Rows from block 2 of the text encoder, named by matrix and row number. Rows with one number belong to one attention dimension. Each number is 200 + 30 x the weight over its row's rms, rounded and kept within 0 to 999. All counts start at 0. After the name is the row's rms in percent of the matrix's.
# q: attention query, key and value (stacked) (text_encoder.blocks.2.attn.qkv.weight, 768x256, the q third), inputs 43-85
# k: attention query, key and value (stacked) (text_encoder.blocks.2.attn.qkv.weight, 768x256, the k third), inputs 43-85
q.61,097,204,231,111,212,228,161,192,235,184,224,195,187,206,191,195,202,221,213,203,150,182,259,207,165,200,233,244,163,196,188,178,225,210,174,195,225,182,193,166,179,231,137,118
k.61,091,208,138,238,169,229,176,160,186,206,195,206,185,231,163,199,235,261,221,221,223,247,190,257,210,227,203,224,242,181,165,199,189,180,201,226,214,235,213,194,189,174,217,230
q.62,096,225,245,191,164,228,167,217,199,174,228,216,182,207,199,214,173,165,199,234,167,212,180,208,224,241,224,134,204,182,237,200,233,214,223,290,206,199,214,161,232,238,158,165
k.62,097,190,199,188,172,205,233,190,211,239,181,197,179,245,155,192,200,231,200,211,170,225,189,200,237,271,187,185,191,165,234,208,170,219,213,199,155,243,269,181,91,182,203,185
q.63,102,183,166,189,233,221,236,137,220,163,255,185,206,200,184,253,194,180,247,196,173,207,220,195,198,186,165,203,183,244,162,222,180,209,204,153,199,160,180,198,220,297,252,178
k.63,100,174,209,201,168,216,192,194,186,209,199,136,189,208,218,116,151,206,157,197,196,188,228,242,196,207,168,198,279,197,214,207,183,241,220,237,198,198,148,217,224,159,133,217
q.64,106,183,241,193,247,159,179,214,204,205,280,222,187,167,226,167,241,241,180,241,201,197,175,188,188,179,232,204,145,161,194,203,198,224,246,215,145,183,193,207,215,189,215,192
k.64,100,196,174,205,241,267,227,235,238,251,177,204,198,226,191,229,190,174,111,217,225,244,156,160,217,211,196,199,197,196,218,212,229,174,208,232,220,156,241,224,195,198,201,250
q.65,103,189,159,259,217,166,189,227,228,203,231,203,191,206,148,174,189,160,231,219,145,241,162,253,205,185,204,222,140,198,161,209,214,261,177,236,202,245,203,213,193,154,144,196
k.65,111,220,184,166,157,208,177,187,195,150,140,179,176,202,226,218,202,181,157,183,200,204,194,185,161,204,183,196,194,211,212,225,206,183,193,204,187,181,244,211,159,193,193,176
q.66,104,200,200,162,215,207,241,126,232,268,206,259,185,172,195,201,230,262,188,163,179,177,180,225,144,213,215,175,215,205,226,170,229,204,185,230,168,167,156,170,169,189,171,231
k.66,093,124,210,231,172,188,191,225,213,206,225,196,194,162,186,191,201,180,166,156,187,213,235,206,145,225,199,193,173,203,226,219,170,232,226,177,224,112,235,209,161,194,167,183
q.67,101,205,211,167,186,202,191,214,190,198,181,249,155,166,187,234,230,234,187,229,159,219,207,249,240,246,202,104,162,155,177,204,202,227,197,181,253,151,172,187,177,183,163,206
k.67,099,167,194,179,150,184,153,216,213,209,167,192,153,187,238,220,256,206,244,212,214,199,185,215,216,234,178,204,172,243,207,197,211,257,205,172,240,193,176,152,246,210,220,245
q.68,098,162,189,214,243,184,168,249,184,189,214,98,215,181,183,238,263,222,187,235,175,248,214,180,219,184,244,166,250,190,215,148,228,249,167,172,178,169,214,226,232,215,239,180
k.68,096,178,208,192,210,238,211,207,229,157,198,170,212,199,208,149,224,188,224,202,216,216,198,181,169,173,197,211,189,214,188,209,222,173,216,167,211,230,190,187,200,185,205,159
q.69,097,231,208,193,197,168,176,158,139,210,184,205,194,172,191,177,159,211,156,173,231,217,207,186,211,197,170,199,231,222,230,214,182,210,165,163,170,176,133,281,166,203,180,156
k.69,088,232,204,186,200,183,221,187,244,194,149,177,206,250,221,232,199,200,200,234,240,235,193,259,248,221,192,165,212,223,149,157,231,207,206,245,211,187,204,249,231,133,202,194
q.70,094,168,212,207,259,193,186,246,128,136,220,167,190,276,171,236,186,212,250,249,170,185,219,161,218,224,223,173,200,209,188,217,198,224,209,233,177,210,207,211,219,169,238,187
k.70,098,159,139,167,183,217,177,206,187,239,128,159,202,280,259,224,216,182,217,240,199,148,221,242,200,225,148,254,205,209,218,203,175,130,224,159,241,212,227,175,176,163,189,194
q.71,100,179,185,114,182,144,287,192,165,176,186,216,208,194,203,214,194,234,171,153,194,217,221,228,216,224,161,149,207,197,227,220,200,176,184,207,227,257,216,184,212,257,217,114
k.71,101,254,211,171,179,229,236,190,198,213,191,197,155,222,208,220,231,225,177,224,209,166,164,141,208,218,214,205,158,232,192,211,239,203,174,224,173,149,168,226,227,212,183,181
q.72,092,204,228,207,174,190,134,217,241,158,273,224,192,232,207,182,190,184,161,189,226,141,225,227,223,187,221,169,211,218,166,238,188,225,209,183,206,154,166,163,198,173,164,179
k.72,099,196,192,220,191,174,222,201,168,259,161,224,173,149,234,138,257,175,189,229,198,254,238,199,222,289,194,231,105,284,202,228,237,177,190,223,253,211,201,254,217,200,215,172
q.73,101,233,209,177,157,141,257,239,232,139,181,164,202,249,224,253,201,214,156,187,187,206,146,145,166,176,157,228,202,175,213,181,168,168,202,137,199,219,165,153,174,214,200,231
k.73,097,230,207,222,197,202,145,213,217,165,205,173,234,215,209,179,264,198,217,188,167,192,184,216,230,231,215,141,214,243,182,209,179,139,215,222,180,172,153,192,210,232,205,174
q.74,096,247,205,186,219,210,219,166,224,175,183,210,190,196,209,145,254,221,186,191,238,208,187,226,164,216,276,180,272,259,189,204,255,153,221,194,193,178,186,186,179,216,184,219
k.74,095,173,207,224,227,236,209,211,209,215,191,183,145,206,196,228,163,214,216,266,207,142,216,199,171,151,230,143,215,226,159,246,215,172,180,215,210,159,236,181,149,189,213,164
q.75,106,242,196,225,220,162,218,179,214,249,184,198,150,197,190,140,195,189,212,227,237,238,211,221,177,238,277,227,176,192,220,191,230,194,178,217,134,228,172,192,220,161,153,236
k.75,100,210,178,243,154,168,208,187,192,160,215,175,153,213,160,161,219,216,232,200,194,174,201,187,146,214,225,219,198,215,206,186,215,184,177,209,210,214,230,146,230,187,223,177
q.76,106,240,190,168,194,242,193,210,191,172,222,184,213,240,180,185,179,172,103,248,215,178,203,224,217,210,234,219,186,241,195,127,152,221,239,206,203,217,215,210,189,207,190,210
k.76,096,198,132,179,192,218,257,190,222,220,141,207,226,162,251,218,199,175,220,158,205,222,190,173,171,176,182,233,199,214,177,218,216,224,193,166,176,180,113,157,155,192,219,198
q.77,108,186,173,199,210,230,229,205,193,201,224,198,183,184,154,163,194,254,246,218,225,202,164,212,166,246,153,209,206,185,108,179,181,245,190,175,157,179,159,222,209,131,177,190
k.77,104,206,151,210,221,185,215,205,158,193,202,175,210,251,150,202,150,186,191,231,149,184,251,146,144,246,236,211,174,187,155,179,224,209,168,194,186,189,220,204,214,210,200,206
q.78,104,198,242,181,198,204,227,227,247,153,205,211,206,220,238,224,233,207,188,138,216,143,178,185,209,185,236,189,166,188,205,209,254,196,223,211,198,189,207,181,205,188,166,213
k.78,102,171,193,212,167,207,206,213,247,177,205,180,243,198,181,218,215,141,192,240,178,240,187,190,198,194,229,198,215,164,185,186,234,180,201,238,192,150,184,218,264,222,217,257
q.79,091,192,213,197,198,238,183,223,226,187,209,216,172,159,139,277,186,175,185,241,169,239,201,184,233,185,173,244,225,203,212,177,212,134,240,208,174,235,237,181,230,212,236,184
k.79,094,209,182,193,168,256,176,230,162,182,163,272,219,179,236,193,214,251,208,178,201,109,188,222,195,231,176,192,206,200,227,189,244,189,231,195,199,206,194,237,188,202,140,225
q.80,092,229,235,208,202,215,152,206,173,174,144,186,215,183,172,158,206,161,209,210,194,228,190,180,226,192,242,256,182,147,193,227,237,206,229,178,161,192,160,127,209,249,178,203
k.80,097,244,196,153,228,171,178,195,151,206,243,196,225,193,248,135,155,148,198,200,213,219,186,217,228,221,193,161,253,190,221,183,184,215,188,199,152,192,200,221,251,194,214,234
q.81,105,198,202,261,211,231,218,223,226,199,238,180,165,231,245,211,221,161,249,246,197,215,158,175,172,202,233,186,189,214,160,170,218,242,200,233,208,192,177,255,240,170,219,263
k.81,107,213,187,214,204,192,145,217,238,169,212,208,197,177,185,260,189,215,189,179,225,191,214,200,173,203,166,177,225,181,168,216,234,212,197,248,202,205,186,156,197,157,184,219
q.82,102,183,211,144,207,192,223,196,174,185,204,226,202,239,184,213,182,232,192,154,195,172,183,190,226,154,187,206,265,201,185,174,212,258,234,245,194,217,189,160,209,259,167,232
k.82,097,236,182,197,238,269,164,239,196,208,214,173,183,188,231,224,199,209,184,206,228,152,164,176,168,198,201,223,225,168,160,212,204,197,182,186,187,178,176,226,250,199,229,176
q.83,098,225,199,175,236,216,265,251,185,185,174,220,224,149,177,253,223,216,248,182,184,186,136,230,223,135,169,169,227,216,202,217,274,200,169,207,196,202,222,187,208,209,217,162
k.83,093,254,195,189,298,113,202,204,220,185,148,213,201,151,195,202,227,190,276,238,181,251,198,191,181,216,208,206,207,217,142,197,178,176,228,263,149,226,210,170,180,200,201,242
q.84,105,218,163,178,229,169,187,201,170,240,171,158,197,194,245,162,203,222,200,156,204,136,241,190,266,146,166,182,194,160,160,229,266,194,124,249,216,176,177,173,155,191,183,192
k.84,100,236,174,203,169,274,209,165,242,193,195,206,184,157,183,239,228,224,192,238,166,248,172,180,201,214,301,172,147,235,280,189,215,224,210,197,188,166,278,197,215,184,227,208
q.85,100,226,168,236,184,207,185,190,214,206,151,192,201,158,212,248,152,122,255,187,200,194,185,152,185,189,212,253,182,230,227,183,207,192,180,221,206,211,146,203,247,220,218,245
k.85,103,194,284,136,201,178,174,218,222,188,152,221,190,154,203,256,179,148,261,260,247,143,185,195,148,185,191,230,206,189,177,184,217,171,226,187,194,235,215,201,213,176,215,222
q.86,105,173,233,206,186,190,181,195,193,214,173,241,167,173,143,181,198,168,143,183,190,188,212,190,199,163,210,257,270,164,217,230,211,175,166,110,185,253,203,222,153,163,144,151
k.86,093,190,215,251,195,223,199,177,183,174,221,212,227,185,197,171,237,230,187,216,225,230,245,216,204,235,183,165,185,268,205,177,219,200,290,192,157,173,181,173,224,173,167,145
q.87,107,137,189,222,195,163,211,198,180,198,224,196,179,160,180,226,157,184,199,219,186,207,214,194,158,192,220,216,202,222,222,203,211,199,248,236,181,246,182,244,196,222,173,204
k.87,102,165,192,198,246,185,183,165,168,200,236,168,181,238,199,223,232,195,198,190,232,135,222,158,191,149,238,216,233,238,221,226,188,200,207,243,190,173,238,202,220,164,111,200
q.88,098,175,205,144,197,217,171,173,207,215,177,162,169,243,214,166,213,260,258,203,182,191,241,235,190,217,232,237,187,199,240,223,186,220,183,164,205,248,174,157,244,196,178,201
k.88,095,160,233,190,204,254,219,185,205,218,180,154,212,250,195,190,239,217,165,188,138,187,185,215,173,149,170,153,134,207,217,169,204,183,168,188,142,194,204,225,201,185,233,258
q.89,096,213,185,240,135,219,224,215,181,169,159,196,196,208,196,180,173,209,231,170,209,206,200,230,218,213,181,208,214,170,200,195,189,160,222,141,231,167,183,189,155,173,186,151
k.89,094,217,222,175,180,161,256,176,199,201,234,247,190,187,141,213,195,148,195,226,171,203,233,236,102,148,201,247,173,217,140,203,160,204,227,150,180,190,185,145,167,207,247,205
q.90,105,219,164,235,176,217,150,185,174,217,195,195,208,182,166,230,212,201,197,230,221,236,203,219,206,209,174,241,251,201,245,164,154,211,244,209,262,148,222,189,282,208,219,188
k.90,102,205,193,202,211,199,220,227,186,197,193,252,198,180,256,236,225,176,196,258,226,251,202,183,171,172,194,256,204,212,198,187,246,196,173,181,155,241,224,217,227,221,209,194
q.91,092,229,177,200,191,206,145,234,200,166,232,270,238,249,173,168,227,222,199,189,187,183,170,145,189,213,216,206,205,209,164,207,181,246,211,217,224,185,205,202,169,197,202,123
k.91,090,250,197,136,205,200,167,239,172,220,237,162,186,239,199,183,196,185,179,202,190,199,187,185,187,160,192,263,158,200,152,281,184,227,176,207,257,211,183,197,229,285,243,192
q.92,088,226,145,181,154,248,215,180,229,254,222,219,199,185,194,198,192,184,173,155,260,248,218,251,145,205,160,197,172,192,228,221,143,171,224,209,137,171,226,169,207,138,219,204
k.92,096,209,195,269,152,200,176,209,179,168,181,236,157,226,210,187,151,139,223,169,230,196,186,189,201,154,226,159,199,217,175,204,185,231,200,199,208,182,156,151,188,202,177,202
q.93,097,148,217,229,182,223,269,183,235,247,199,238,200,247,186,220,195,200,215,195,217,220,185,172,174,212,205,190,263,231,186,212,183,192,144,212,171,172,230,258,229,197,180,233
k.93,095,175,212,201,183,194,135,196,148,216,214,247,195,207,175,242,207,205,236,202,184,197,153,266,222,259,203,215,224,176,249,199,223,175,257,206,229,192,200,188,205,233,183,212
q.94,102,195,206,214,210,263,236,217,243,156,228,215,155,201,214,193,199,180,188,236,218,213,186,248,260,150,135,200,238,239,201,199,226,172,170,199,215,214,201,220,254,219,220,179
k.94,102,190,164,119,223,201,232,227,186,239,158,190,225,219,236,235,206,226,175,207,196,214,202,218,188,200,213,213,290,202,159,148,137,138,183,228,171,207,185,138,214,193,231,182
q.95,100,210,177,159,201,174,268,216,211,180,181,221,218,184,193,208,200,154,218,178,150,133,188,247,232,168,190,205,207,183,171,154,134,184,184,213,173,175,209,198,216,181,222,169
k.95,100,220,192,238,158,206,216,196,157,168,214,184,205,187,128,213,199,242,215,213,178,220,142,182,181,217,194,152,220,163,147,236,247,228,224,153,149,230,178,187,153,192,198,192
q.96,098,212,191,217,214,221,214,202,224,213,170,236,189,179,190,208,209,250,250,233,194,158,208,139,218,197,207,140,178,175,204,196,170,188,198,169,184,160,190,194,180,216,188,204
k.96,095,230,177,218,159,184,174,200,178,188,161,248,245,203,166,232,188,252,211,180,221,209,161,204,199,218,239,196,226,198,194,152,233,173,217,167,186,187,227,245,253,217,229,224
q.97,105,189,187,176,192,213,206,234,199,156,187,179,166,177,233,207,242,229,186,197,237,177,171,184,242,133,195,241,197,248,197,176,149,204,223,218,242,202,207,223,192,178,244,184
k.97,102,233,133,173,251,233,219,158,196,157,231,259,179,182,174,185,212,173,148,213,203,169,179,185,208,150,209,250,170,241,228,132,212,205,242,238,221,176,201,202,229,203,244,222
q.98,104,206,146,245,252,239,189,236,206,200,263,189,225,236,200,131,181,152,223,193,219,220,214,221,224,182,183,217,206,186,177,178,209,243,274,205,219,145,163,240,262,165,238,266
k.98,101,192,177,164,210,165,229,167,201,235,179,180,237,224,230,186,161,161,172,161,154,240,224,186,249,177,176,178,195,171,227,207,198,224,258,247,227,182,227,215,179,186,225,199
q.99,099,241,198,223,169,231,223,244,212,194,183,220,208,210,269,201,190,181,215,167,212,160,162,160,188,160,190,236,249,266,132,210,190,203,232,220,272,164,244,183,194,194,179,162
k.99,098,221,195,227,224,187,183,189,184,204,206,193,187,172,202,217,193,191,181,212,153,226,199,179,171,145,161,232,165,144,156,260,190,190,167,129,205,213,185,188,247,209,224,186
q.100,106,212,236,219,197,197,187,182,198,156,220,250,221,183,185,214,204,199,182,203,218,164,177,178,123,202,172,206,199,200,249,233,227,175,221,217,204,223,225,198,146,195,230,169
k.100,105,257,245,187,168,233,223,203,206,205,152,209,169,183,158,185,190,157,197,231,220,246,189,210,216,161,226,141,178,222,266,192,142,193,269,237,220,149,204,192,191,177,193,145
q.101,099,213,215,225,204,192,203,210,224,199,223,254,172,246,167,196,231,172,164,187,217,155,181,201,176,233,243,189,174,180,177,183,220,178,209,159,184,241,181,208,206,207,275,230
k.101,101,217,222,172,189,147,169,207,173,129,204,188,220,233,194,203,168,169,148,184,177,209,187,194,173,238,226,147,205,184,205,194,180,146,177,242,244,247,207,243,197,192,164,152
q.102,100,170,192,224,191,254,193,201,169,164,179,224,147,201,231,176,179,219,220,218,222,236,228,199,167,216,195,175,149,187,211,168,203,143,203,167,218,152,169,200,208,189,219,244
k.102,098,218,207,190,178,176,144,199,180,217,170,217,181,183,176,215,215,188,211,179,175,184,197,250,184,195,203,231,210,227,172,126,222,197,227,211,222,225,190,155,172,181,225,247
q.103,097,241,181,184,196,260,217,212,265,210,184,191,168,157,178,187,184,215,223,197,183,197,203,160,203,248,169,199,165,210,158,213,194,262,268,181,201,217,234,218,241,201,216,223
k.103,088,200,189,226,195,192,147,222,210,201,251,190,200,261,173,213,181,128,232,244,170,222,140,195,244,202,182,168,255,200,204,191,191,258,253,219,244,231,209,192,226,254,205,270
q.104,095,179,177,217,183,182,191,198,200,199,197,196,223,196,196,208,182,211,218,230,148,137,142,206,188,248,197,235,227,203,138,193,201,188,210,205,178,169,139,201,156,201,220,210
k.104,101,209,202,236,185,145,172,206,182,225,162,207,173,249,226,167,147,192,199,239,186,206,239,220,164,233,231,211,213,216,222,227,226,194,136,186,149,221,204,158,212,190,248,220
q.105,100,262,208,203,208,243,194,179,194,275,239,139,190,260,200,173,222,207,240,195,190,199,212,206,209,212,196,163,213,185,191,199,179,176,194,225,124,201,166,216,224,185,234,168
k.105,107,216,199,212,214,188,148,162,203,210,225,163,211,145,131,185,220,211,224,220,189,219,229,266,188,193,219,210,202,194,233,169,145,151,156,230,169,197,143,200,181,157,208,161
q.106,100,212,167,189,206,221,197,191,304,184,227,204,197,156,153,221,182,203,213,182,182,225,237,211,236,185,203,257,228,204,262,161,154,230,191,190,256,196,186,200,180,172,235,213
k.106,099,289,196,185,187,220,208,186,174,208,222,227,186,186,214,235,169,136,172,220,177,187,244,221,166,213,168,260,244,175,206,182,192,162,185,230,178,183,167,213,211,250,216,203
q.107,096,176,219,189,199,200,216,181,207,248,190,215,220,152,200,173,237,186,235,201,150,218,221,178,175,214,204,256,217,213,194,239,251,185,190,196,136,129,210,170,211,216,225,212
k.107,093,238,213,201,205,252,150,181,164,172,162,243,188,201,195,177,167,225,224,236,157,205,218,211,200,174,179,171,188,200,219,186,222,207,203,219,144,170,177,184,179,120,200,215
q.108,104,210,194,169,218,220,204,202,225,209,218,269,249,266,198,193,166,193,193,217,167,241,203,193,196,246,192,179,196,200,196,249,210,179,198,191,261,176,182,202,175,152,211,182
k.108,105,215,201,163,168,173,198,227,242,205,199,215,220,169,239,206,139,210,158,176,146,242,281,175,183,196,152,183,163,145,257,200,186,154,253,186,246,190,206,240,189,237,215,172
q.109,105,216,193,192,177,213,260,190,210,217,254,157,161,252,190,139,223,251,230,182,169,208,195,238,185,205,172,156,210,189,208,178,207,248,141,200,158,159,199,205,167,165,224,176
k.109,098,224,217,244,245,173,247,225,179,216,190,228,190,162,191,184,209,206,171,195,154,198,219,232,168,242,165,194,227,169,176,242,207,167,217,192,214,191,214,193,193,241,168,115
q.110,098,142,194,250,194,188,156,178,170,209,176,233,208,180,157,186,159,191,226,196,156,200,161,196,205,205,169,226,209,224,174,166,237,196,207,223,191,148,151,234,211,201,181,203
k.110,098,119,244,157,212,212,198,162,201,200,156,212,210,210,201,213,221,178,160,189,189,192,202,236,207,246,193,219,195,170,221,229,186,133,217,195,210,187,214,174,198,172,260,207
q.111,106,253,239,244,186,231,164,240,181,204,212,236,192,197,227,201,209,218,221,199,213,199,179,160,256,170,215,205,236,245,144,243,189,245,256,225,163,216,253,205,209,236,179,211
k.111,107,175,223,226,224,215,172,225,150,218,221,203,151,196,236,223,200,168,204,158,184,168,207,173,190,158,213,220,138,209,203,204,187,206,242,236,192,181,196,214,233,186,216,200
q.112,106,209,236,227,161,205,215,205,161,237,185,166,173,185,222,190,183,238,255,189,242,226,200,184,208,177,189,230,210,223,190,265,267,239,203,215,232,183,242,221,204,221,200,216
k.112,102,232,216,126,227,200,184,176,204,252,224,170,206,201,137,196,211,281,182,206,192,187,209,189,261,210,196,211,228,239,217,189,205,184,230,211,194,188,215,193,144,166,189,236
q.113,109,255,177,203,191,175,229,212,192,186,242,221,236,130,234,236,211,188,215,207,203,183,231,253,195,162,255,203,214,223,253,174,235,188,168,236,230,231,153,170,129,188,216,199
k.113,100,241,246,193,207,206,270,210,228,165,205,239,113,218,192,181,170,170,211,185,206,204,167,185,205,213,156,183,223,226,257,192,183,163,183,166,202,180,222,247,225,199,200,215
q.114,089,177,195,173,178,203,206,221,264,140,153,262,178,215,182,210,229,203,217,146,189,178,196,182,173,249,189,207,199,227,190,170,167,220,254,138,217,163,229,211,200,182,157,239
k.114,092,225,232,249,191,182,181,219,213,243,151,181,217,218,167,200,181,239,130,217,294,208,221,210,169,220,207,194,205,150,239,166,201,177,174,174,196,178,188,192,178,206,195,238
q.115,104,176,194,180,141,223,202,233,189,180,198,259,169,201,143,255,175,260,183,229,172,156,184,189,139,220,237,237,260,238,217,222,228,216,182,229,213,215,198,214,209,170,159,218
k.115,094,190,232,241,228,208,192,173,214,212,209,216,163,194,177,250,170,167,198,230,213,237,210,206,232,153,162,190,170,229,148,201,206,195,168,211,152,200,184,208,213,197,203,189
q.116,102,161,219,183,198,214,187,150,169,243,177,147,175,225,196,189,227,171,205,170,153,122,255,175,181,213,162,143,191,165,179,194,198,179,284,170,223,220,198,230,165,215,229,173
k.116,098,205,191,177,210,159,256,231,116,197,262,140,192,219,160,236,150,247,185,194,172,164,195,194,146,192,229,148,180,168,144,183,206,201,194,179,253,183,214,237,153,206,191,212
q.117,100,186,156,206,202,217,210,146,201,207,231,205,191,196,152,143,180,157,214,233,163,219,171,188,197,186,275,227,238,190,201,226,194,211,233,167,232,200,191,227,177,211,176,173
k.117,102,232,215,231,130,152,201,199,210,178,247,195,235,257,228,183,227,181,179,245,190,170,232,209,216,205,125,218,166,198,182,172,209,192,207,199,178,196,187,198,181,121,228,159
q.118,099,170,187,218,200,203,198,171,220,164,175,201,208,212,246,217,204,178,183,222,231,206,214,183,220,224,173,205,213,211,198,267,194,163,197,166,179,187,212,202,217,161,191,211
k.118,102,199,203,214,212,180,221,159,192,187,219,146,193,191,240,128,219,191,165,214,203,163,255,205,171,205,215,222,175,225,184,217,186,151,182,205,181,191,189,210,193,163,151,181
q.119,100,199,209,152,182,176,155,163,191,215,220,204,229,184,211,215,220,193,195,213,199,225,232,200,190,169,167,155,204,203,185,236,160,185,237,166,245,208,266,185,218,175,194,186
k.119,100,174,208,226,217,216,227,234,259,213,157,231,248,160,230,194,233,187,236,209,166,186,211,184,219,128,186,169,191,177,212,174,239,248,207,252,192,244,197,242,240,197,217,209
q.120,106,213,231,202,173,145,187,229,160,236,187,177,199,242,201,104,237,193,190,210,228,226,198,204,162,194,217,139,198,211,148,127,201,182,183,185,223,213,123,214,198,234,165,184
k.120,104,159,200,181,200,186,170,207,160,201,187,188,269,256,198,201,204,243,212,170,194,191,138,175,149,225,198,221,224,226,196,191,233,216,129,221,231,195,218,204,173,220,208,229
q.121,108,208,233,216,200,181,183,245,220,231,276,195,205,206,206,185,249,146,227,199,149,196,210,159,180,223,166,208,189,156,211,175,198,215,227,171,196,194,190,196,244,168,210,214
k.121,109,220,202,174,172,195,248,164,193,206,198,171,190,216,219,167,118,155,177,184,187,225,248,229,218,178,185,196,207,104,201,240,207,186,224,197,236,209,156,220,166,200,209,220
q.122,098,207,189,180,203,173,184,154,222,233,183,198,227,226,250,183,248,199,200,219,186,164,220,152,204,205,183,204,189,209,208,204,215,185,179,228,172,179,246,203,203,199,198,157
k.122,102,270,172,206,189,232,229,194,189,205,205,240,213,187,201,168,226,190,172,243,199,181,188,246,248,188,213,163,239,192,257,201,206,274,186,191,226,191,156,182,189,159,225,227
q.123,095,231,267,231,266,203,226,175,178,223,226,173,222,222,170,200,198,212,196,223,171,149,179,111,174,215,199,214,186,207,231,189,199,171,202,198,182,196,176,185,251,219,235,216
k.123,101,141,192,194,184,262,166,192,158,228,211,246,210,173,199,138,147,181,210,213,173,224,222,235,207,185,178,160,234,192,183,179,182,184,300,168,197,141,149,237,238,170,237,178
q.124,097,197,193,228,189,225,192,154,232,231,155,187,167,187,148,201,177,176,172,176,199,212,196,121,191,187,195,261,204,221,168,170,202,223,194,216,172,219,176,202,225,206,185,163
k.124,098,185,183,166,241,169,168,214,194,167,175,230,243,197,264,179,203,237,214,176,180,155,164,195,173,204,209,183,218,255,188,223,173,225,163,164,182,211,188,221,193,192,231,182
q.125,095,226,170,189,203,192,235,236,216,153,197,223,218,206,185,236,243,175,221,119,210,242,171,180,214,177,200,215,227,191,270,164,286,176,160,211,227,233,220,151,152,228,186,226
k.125,099,213,253,181,199,224,226,184,200,165,164,168,182,215,227,181,147,236,246,178,165,180,160,194,191,259,194,235,204,190,202,227,155,207,194,174,170,165,242,221,167,204,211,236
q.126,091,176,140,233,239,221,229,170,211,209,166,211,211,247,223,216,195,300,205,134,173,184,194,192,206,202,253,230,193,204,218,221,199,174,235,168,189,207,163,152,213,178,199,167
k.126,092,216,234,221,225,174,215,221,200,188,246,177,220,158,227,220,174,180,161,199,205,221,197,192,208,185,176,199,266,294,195,171,170,192,170,241,212,189,235,201,204,207,203,182
q.127,098,158,233,185,202,203,201,159,143,188,230,197,210,231,193,212,273,192,219,169,210,179,182,252,139,212,201,134,202,243,176,220,183,172,223,223,252,263,158,186,232,169,218,216
k.127,095,238,209,233,184,223,231,194,210,192,169,190,216,267,195,201,206,141,243,237,198,229,168,161,218,214,206,229,181,211,217,214,197,209,167,196,210,175,226,243,192,222,169,164
q.128,101,208,145,227,232,219,190,175,169,219,293,171,215,211,197,229,194,180,196,202,254,197,236,175,161,239,212,219,189,172,183,213,220,181,161,193,180,205,156,193,206,194,193,163
k.128,094,210,217,247,178,201,215,201,196,195,195,260,188,247,221,179,205,186,195,203,179,232,231,251,166,252,214,269,190,200,147,182,248,249,216,202,234,276,204,175,172,212,188,167
q.129,105,217,183,199,203,231,171,138,182,187,231,192,198,175,180,167,234,227,182,164,148,179,168,190,174,204,186,213,235,244,149,173,166,158,181,178,153,233,175,210,204,220,235,163
k.129,103,221,254,214,170,224,219,127,247,185,150,236,158,175,168,233,220,129,177,218,237,188,145,219,151,241,220,235,226,193,208,248,200,138,191,250,181,214,192,225,192,226,223,173
q.130,096,192,237,267,168,187,231,202,201,222,253,196,220,140,223,187,183,215,196,171,153,226,171,229,178,197,203,222,234,250,167,198,214,218,162,215,230,210,158,178,174,240,199,233
k.130,105,175,210,159,202,202,188,217,237,213,236,221,182,217,196,162,205,216,143,232,163,225,212,228,152,254,179,257,184,188,175,176,276,189,217,188,239,157,217,213,182,221,160,176
q.131,100,212,187,233,192,169,269,196,245,175,172,195,196,217,133,237,174,230,223,229,223,159,222,120,160,181,246,200,163,182,154,186,181,212,202,216,203,209,239,266,188,229,215,242
k.131,102,205,167,138,221,232,279,190,149,139,248,207,234,242,242,210,213,253,194,211,189,224,184,178,202,225,211,178,233,157,186,177,197,209,256,165,186,275,215,247,198,165,226,264
q.132,112,195,199,190,215,239,193,254,169,248,190,182,160,220,177,224,220,218,240,215,201,216,185,222,155,202,219,196,180,223,193,196,207,201,226,207,232,142,163,208,262,221,197,174
k.132,100,187,176,181,233,191,171,209,165,161,193,222,247,193,157,217,162,181,170,233,195,208,210,254,251,188,185,155,205,196,167,226,156,123,209,220,254,194,224,202,159,182,215,151
q.133,099,172,186,199,141,167,222,204,175,253,189,184,191,198,242,155,219,191,159,130,207,170,237,184,173,265,198,233,220,201,193,234,226,177,153,265,237,197,228,185,213,208,184,214
k.133,100,147,146,221,151,132,157,173,223,177,221,203,264,206,189,174,278,244,181,213,199,168,180,196,214,207,186,221,171,214,224,183,164,210,222,179,182,189,212,218,163,197,197,248
q.134,092,157,181,177,193,254,217,226,158,223,201,213,188,176,167,243,244,190,153,137,201,221,158,191,231,188,181,181,175,224,152,130,177,176,214,240,168,193,193,182,239,165,146,204
k.134,098,259,213,167,193,223,153,172,179,173,215,160,177,151,233,255,187,195,152,189,214,173,197,229,252,136,244,164,215,228,242,182,226,171,183,256,230,230,176,200,204,203,187,243
q.135,104,214,217,222,214,222,181,199,192,210,209,192,200,175,201,153,190,222,162,173,235,230,200,231,259,188,186,210,207,178,207,223,210,225,221,197,194,189,182,172,206,191,176,164
k.135,100,252,179,252,176,178,207,172,195,211,199,164,242,220,244,168,195,200,193,222,187,243,209,187,188,205,174,187,180,223,187,186,309,239,224,131,227,201,168,225,230,206,157,199
q.136,098,180,169,231,195,236,192,191,217,255,228,227,168,221,200,174,236,175,224,187,225,181,234,165,161,255,260,175,194,250,222,127,179,166,200,238,158,231,201,244,264,185,214,200
k.136,104,205,198,190,194,209,229,207,236,230,201,225,218,145,229,191,211,159,232,229,234,174,192,260,164,238,207,236,170,204,143,268,245,132,194,166,177,207,188,178,204,187,215,190